Weights of a small multi-label image tagger: 4.14M parameters, depths [3, 3, 3].
Rows from block 3, named by matrix and row number. Rows with one number belong to one channel. Each number is 128 + 24 x the weight over its row's rms, rounded and kept within 0 to 255. All counts start at 0. After the name is the row's rms in percent of the matrix's.
# convs0: first 3x3 conv, stride 2 (model.blocks.3.convs.0.weight, 128x80x3x3), inputs 72-79, a 3x3 kernel for each
# convs1: second 3x3 conv (model.blocks.3.convs.1.weight, 128x128x3x3, transposed), outputs 80-89, a 3x3 kernel for each
convs0.84 095 [149 115  92 136 147 106 136 139 154 128 134 125 123 128 152 129 114 134 136 137 145 140 138 120 120 104 172 154 134 121 135 135 110 133 142 172 127  70 125  57 123 116  68 104  91 130 129 146 125 145 119 159 153 148 110 114 111 158 115 139 135 142 113 128 129 106 136 102 122 147 125 133]
convs1.84 114 [120 140 115 109 121  97 109 132  99 137 134 117 121  97 162 111 157 144 120 122 130 127  89 123 156 125 120 186 112 126 111 127 142 124 141  95 110 133 147 173 120 117 102 126 141 116 114 127 157 142 154 103 129 119 109 107 125 188 122 117 145 151 118 167 147 128 131 153 151 138 117 109 127 126 116 147 127 121 133 133 160 134 155 153  40  73  60  20  79   0]
convs0.85 102 [152 160  99 133 139 132 122 138 124 142 137 194  99 131 170 127 130 117 121 107 130 158 138  91 186 183 126 107 127 113 129 140 129 132 122  85 144 122 110 116 131 115  87 128 101 111 131 120 159 135 102 127  87 144 111 113 124 179 166 142 174 147 111 124 143 134 126 117 124 150 113 100]
convs1.85 094 [148 137 140 124 117 139 119 126 150 126  70 154 146  84 143 112 131 177 105  93 130 150 131 141 132 128 165  84 124 130 112  91 159 149  79 147 141 148 135 139  72 134 124 130  91 148 166 130  78 128 140 130 166 119  77 117 149 134 129 131 122 141 129 128 124 153 114  99  96 115 158 147 105  85 136 133 135  81 155 115 141 135 143 168 108 132 115 127 133 119]
convs0.86 096 [171 121  85 121 119 100 121 121 129  37  44  75  88 118  99 123 146 147  75 127  97 146 109 198 134 110 134 155 125  67 101 137 178 138 130 115 131 135 137 108 125 116 127 110 120 136 108 117  80 127 147 136 171 132 128 122 130  81 132 127 142 119 138 130 132 110 145 137 122 122 146 146]
convs1.86 102 [125  96 110 110  83 127 114 133 133 146 130 113 137  99 135 222 118 120 154 121 101 133 112 103 133 106 129 132 122 132 127 203 129  88 150 139 147  77 146  95 115 158 133 111 166 183 154 137 194 154 192 102 127  77 121 159 165 120 135 109 103 137 121 163 164 134 152 112 107 126  67 147 112 151 153 127 114  91 142  93 106 115 129 135 135 117 145 121 118 101]
convs0.87 089 [117 143 153 181 139 151 139 176 138  98 153 136 125 117 123 149 124 131  99 167 115 160 107 101 134 134 162 147 134 131 139  87 158 121 104 138 126  82 125  51 116  67  68  29  88 134 105 126 137  62 129 101  96  83 121 108 122 132 150 124 123 108 142 129 140 155 113 132 138 124 135 142]
convs1.87 101 [146 134 119 116 118 109 126 119 127 136 125  78 114 129 140 142 107 158 129 124 143 156 116 124 137 111 137 150 125 114 120 104 141  99 129 133 112 157 126 125 130 147 121 115 117 123 132 121 116 147 122 131 101 114 118 130 147 120 116 133 130 117 118 147 140 104 135 158 138 149 133 138 143 124 127 122 141 111 131 141 128 152 113 123 118 124  93 134 129  99]
convs0.88 104 [149 138 176 128 132 140 114 136 117 124 140 112 114 126 121 134  77 119 114  73 172 128 113  97  83 115 126 115 111 134 122 104 152 100  75 153 120 147 134 140 122 149 119 130 126  99 153 147 111 104 129 166 159  78 128 104 124  90 136 103  96  85 107 115 129 139 114 107 170 136  96 137]
convs1.88 098 [110 144 110 106 131 151 120 115 117 120 119 156 127 127 131  87 119 123 129 133 129 110 126 125 131  92 132 124 133  65 135 125 162 129 115 114 106  76 115 140 100 138  82 123 120 115 126 105  89 133 131 109 117 132 106 126 122 124 119  98 162  76 125 106  99 125 119 142 125  95 130 130 129 125 111 106 101 142 104  87 151 115  96 123 133 117 134 129 140 133]
convs0.89 104 [132 144 122 116 131 110 137 126 112 108  92 129 103 137 130 115 112  98 128 108 132 137 159 128 129 110 121 129  92 114 100 155  74  91 171 107  98 130 108 125 135 127 113 115 124 135 128 123 136 161  82 130 127 131 126 122 109 113 161 148 125 112 124 121 120 110 112 119 128 138  91 117]
convs1.89 107 [106 133 141 118 130 140 106 166 146 110 143 108 112 130 131 102  86 184 126 117 143 126 108 138 111 133 163 163 118  79  90 157 117 161 110 164 174 165  57 155 108  87 179 147 151 113 105  80 134 190 140 104 142 137  87 179 141 128 126 134 128 147 129 142 115 135  93 175  94 128 104 147 140 116 140 130 125 101 136 157 119 145 135 139 130 152 143 108 113 158]
convs0.90 105 [126 154 135 122 126 120 110 126 126 130 100  91  94 118 100 133 176 148 138 119 161 102 114 111 125 143 128 101 176  74 142 170 114 135 127 132 104 121 103 144 145  81 163 161 133 104 104 167 177 156 150 147 150 142 114 124 148 120 122 101 111 144 114 199 165  81 109 139  75 136 125 123]
convs1.90 094 [127 128 127 128 140 152 108 134 136 122 158  87 106  97 156 130 119 133 142 125 121 114 124 130 177 122 116 138 130 151 113  91  78 144  97 133 127 117 128 136 171  98 167 112  68  98 110 129 134 126 135 123 157 135 109 116  99 128 135 136 136  94  86 134 124 137  84 136 139 128 131 175 182 115 104 153 105 148 170 130 133 140 130 145 171 161 196 128 126 189]
convs0.91 099 [112 128 151 105  88 135 122 171 172 126  84 132 145 124  68 111 112  55 103 170 101 129  90  77 144  95 157 135 111 148 130 139 108 146 114 131 137 115 149 121 127 127 108 120 102 136 108 155 125 156 122 148 120 105 127 140 129  94  91 138 105 140 122 114 134  88 102  96 115 128 107 109]
convs1.91 118 [ 94 139 127 139  86 134 121 157 130 118 123 150 128 127 113 115 132 111 145 127 111 118 103 129  95  91  89 144  90 122 118 144 113 102 141 121 198 122 150  50 124 155 110 132 114 126 140 111 109 144 146 150 118 136 138 131 153 112 119 145 129 136 121 114 157 130  92 111 140 221 127 113 156 114 104  87  69 153 111 215 153 160 127 128 101 129 130 125 143 114]
convs0.92 096 [133 139 138 129 111 112 129 137 126 155 165  98 106  92 119 162 131 107 132 143 124 126  70 155 140 123  71 120 128 131 120 105 159 144 116 107 134 149 143 111 132 113 129 127 131 151 105 151 146 133 123 124 148 116 117 120 134 128 115  69  82 113 106 121 143 122 108 125 113 127 123 115]
convs1.92 094 [ 95 117 143 110 150 135 141 100 107 125 125 115 126 143 124 128 102 140 160 121 166 125 119 124 123 130 138 139 136 117 104 116 145 128 115 103 121 113 129 106 142 102 153 140 121 143 118 156 114 130 120 103 125 119 115 107 111 139 113 139 118  97 154 135 131 110 143 122  77 128 156 165 103 138 144 125 131 139 122 121 130 101 116 140 154 119 109 129 140 159]
convs0.93 104 [140 136 156 137 127 120 139 118 142 120 112  88 127 152  79 148 158 151 201 110 141 135 164 105 139 181 129 111 137 126 136 131 103 100 153 154 111 136 116 128 123 120 127 144 119 136  93 167 132 134 151  86 136 113 124  88 107  97 112  91 128 132 143 133 109 138 113 134 124 152 142 103]
convs1.93 097 [137 120 137 128 155 122 143 128 155 116 122  93 128 119 148 140  89 186 127 118 126 110 138 119 145 117 168 111 127  98 131  68  76 169 100 200  52 167 130 131 193 118 105  73  63 114  55 103 113 103 140 112 131 127 107 126  75 118 129 128  80 116  98 135 100 134 118 150 133 145 129 159 154 102 127 144 167 104 117 138 104 141 123 154 116 134 116 128 163 137]
convs0.94 087 [152 137 126 156 123 156 146 129 162 142 157 114 113 154 129 128 142 157 156 132 106 120 122 106 118 115 136  79 174 104 134  89 125  95  80 128 121 130 130 116 134 126 136 120 100 135 134 141 143 149 134 136 112 151 109 141 115 169 111 112 126 112 112 148 139 146 129 120 151 142 108 145]
convs1.94 095 [118 128 141  97 127 114 142 103 124 120 145 123  87 124 152 128 141  84 131 146 143 223  77 166 131 130 135 138 121 132 124 118 126  98 143 124 122 136 124 141 115 137 137 129 114 125 109 156 140 147 101 127 124 112 204 125 160 142 134 164  85  70  63 138 133  87 117 133 102 182 160 142 141 150 141 143  98 138 106 107 154 103 157  99 118 122 110 160 151 128]
convs0.95 107 [139 112 152 138 112 107 125 132 136 119  99 129 150 122 116 118 127 131 133 117 106 120 127 128 136 118 147  81 108  82 155  83 109 124  99  75 122 162 111 111 113 119 122 143 124 127 121 156 123 170 149 101 133 163 127 136 115 127 128 143 106 144 156 169 126 141 127 125 142 128  75 126]
convs1.95 103 [128 137 116 111 144 141 128 143 151 141 123 112  80 154  85 137  70 129 112 115 131 144 143 111 131 137 162 128 128 120 131 102  95 138 129 118 123 159 134 110 145  63 143 139 133  89  60 108 156 132 136 130 125 115 148 102 148 128 132 110  97 108 122 138 129 163 107 113 143 191  81 122 193 113 179 140 129 103  21 139 134 140 128 137 105 144 138 142 143 143]
convs0.96 096 [124 120 122 117 134 115 110 109 133  86 117 134 120  81 114 171 167  87 105 135 119 177 143 138 115 127 125 150 121  85 140 112 148 140 119 167 111 141 122 174 132 191 174 189 151 119 115 116 132 172 110 107 118  68 134 123 155  80 136 181 123 123 148 172 162 132 127  96 127 122 133 145]
convs1.96 097 [ 85 144 111  70 133 120 128 131 108 130 129 138 130 138 117  91 207 128 149 106 156  98 132 129 157 127 115 143 114 130 143 147 172  84 141 124 129 114 102 100 124 105 134 150 134 108 119 124 135 125 159 128 137  93  92 138 127 110 143  95 169 150 151 167 128 110 161 108  79  88 128 142 137 116 101 129 129 117 130 102 117 139 115  86 104 126 192 180 143 191]
convs0.97 103 [126 108 121  84 144 143 115 104 154 103 137 127 103 119 127 164 100 128 128 180 151 126 126 131 124 134 129 115 172 105 108 218 124 145 177  99 134 129 142 117 134  97 105  90 124  94 106 130 124 134 136 144 130 133 158 181 189 164 174 175 119 135 100 126 122 120 154 121  96 115 133  85]
convs1.97 097 [141 133 122 144 110  78 107 144 110 110 160 121  75 169 152 111 143 161 133 125 138 128 115  97 132 180  97 225 144 130 114 142 128 132 129 119 162 115 116 121 138 125 156 125  99 117 140 127 124 107 121 107 121 129  95 119 108 140 100 139 156 144  93 143 160 155 123 122 163 150 138  87 141 139 124 119 115  98 110 175  66 124 157 163 137 120 110 127 127 105]
convs0.98 107 [111 119 115 167 121 119 189 149 132 126 206 126 147 183 142 112 134 155 105 131 158 122 137  76 132  65 182 150 114 117 152 118 122 159 104  87 128 134 128 118 128 100 136 136 122 130 145 114 162 139  80 118 121 144 124 129 104 159 114 125 120 191 113 151 155 125  80 111 127 123 160 137]
convs1.98 099 [105 126 124 167 110 126 110 134 129 110 122 129 116 122 124  87 175  70 129  83 129 132 154 112 141 128 148 134  79 152  85 137  95 107 146  84 179 122 135 159 116  83 138 120 146 128 110 158 161  62 173 146 144 120 156 149 146 136 125 169 139  91 133 141 155 151 121 133 124 123 124 141 119 160 193 121 122  94 138 139 111 124 135 128 137 154 130 135 126 134]
convs0.99 110 [147 129 158 133 142 127 132 146 121 139 103 120 113 172 140 107 131 110 168 125  77 132 135 133 126  98 157 117  78 126 164 137 126 125 110 119 100 122 117  70 115  95  87  87 112 150 145 138 133 127 128 133 137  52 109 121 127 143 125 121  93 124 165 111 110 129 180 116 118 128 128 152]
convs1.99 104 [165 122 161 133 138 127 120 142 131 101 124 138  89 159 128 105 155  99 134 156 124 140 120 136  81 163  99 144  96 129 115 145 119 121 142 129 110 158 129 123 133 110 159  72 158 112 117  99 153 129 200 106  94  67 169 113 140 118 178 117 118 126 140 122 121 148 198 105  91 117 121 109 139 137 134 129 138 132 112 173  71 144 142 138  82 119  90 119  96  86]
convs0.100 087 [146 105 117 116  94 101 101 129 109  83 128  94 123 106 122 135 153 120 102 161  89 121 125 232 126 115 134 147  97  75 114  98 161 121 157 102 149 116 136 108 133 127 134 126 114 132 130 123 115 115 139 137 139 135 145 123 151 100 174 156 103 106 135 127 119 122 132 135 141 121 128  90]
convs1.100 095 [138  75  96 100 134 109 100 133 118  82 156  77 106 198 102 133 159 151 153 130  97 134 125 116 134 144 145 166 148  92 174 180 121 114 163 115 153 106 140 114 105 128 128 130 170 192 129 131 176 145 160 126 135 103  87 157 156 128 162 115 151 148 175 147 119 138 143 126 120 128  95 128 132 146 111 144  97  76 154 114 105 129 126 155 131 138 135  98 115 116]
convs0.101 090 [134 163 131 156 138 169 114 131 150 134 134 104 126 159 141 128 149 137 136 121 105 116 115 111 123 116 138  82 161  97 121  63 143 127  94 127 120 124 128 128 140 123 116 118 135 136 137 135 116 148 149 144 117 128  75 139 130 165 129 118 107 104 119 156 152 135 159 107 121 128 126 114]
convs1.101 099 [118 137 129 102 125  98 117 116 132 131 142 121  83 146 155 126 134 107 149 122 111 172 113 182 159 135 130 127 124 154 141 106 109 116 149 130 113 137 140 146 118 109 140 136 135 128 124 140 138 141 120 136 149 130 169 128 146 148 150 167 132 103  70 138 139  54 132 147 143 136 171 136 169 108 140 154  99 111 125  96 165 110 168  92 109 138 129 163 122 140]
convs0.102 099 [124 120 126 119 145 111  95 109 118  78  79 114 112 118 113 113  91 109 107 135 141 116 149 131  92 130 128 130  76 118 120 143  83  88 140  86 135 116  71  81 124 140 108 136 131 113 131 175 109 168  73 137 135 114 123  99 148 129 157 129 151 132 153 124 118 111 130 120 175 106  63 130]
convs1.102 106 [111 122 133  98 129 127 105 170 118 141 123  85 115 131 120  96 121 129 127  90 150  85 126 120 139 127 170 141 133  94 112 156 111 157 124 144 167 152  91 112 117 147 147 175 144 125 104  87 173 152 154  88 125 130 104 151 124 117 149 120 136 157 151 178 133 146  71 104 119 143  66  96 110 118 127  85 165  87 106 167 112 145 121 127 134 157 136 106 111 126]
convs0.103 098 [160 127 153 127 130 103 144 119 171 119 116  99 134 160  75 127 129 174 175 122 136 192 139 120 155 142 138 131 188  95 143  91 134  85 152 130  99 113 120 121  95 103 104 127 123 127 110 138 156 125 134  80 126 147 169 106  86 110 122 117 102 121 158 137 134  99 136 121 120 151 138 102]
convs1.103 095 [133 142 174 133 145 125 134 122 161 140  98 115  84 123 136 187  53 138 143  84 124 126 130 108 121 123 146 136 107 140  79  81  99 155 103 151  64 172 157 128 152  79 111  96 102  86  74  82  99 116 124 126 102 113 110 117  83  93 148 108  88  78 110 142 136 149  59 134 134 143 129 147 138 138 105 174 140 111 136 122 103 143 130 127 115 157  96 124 125 116]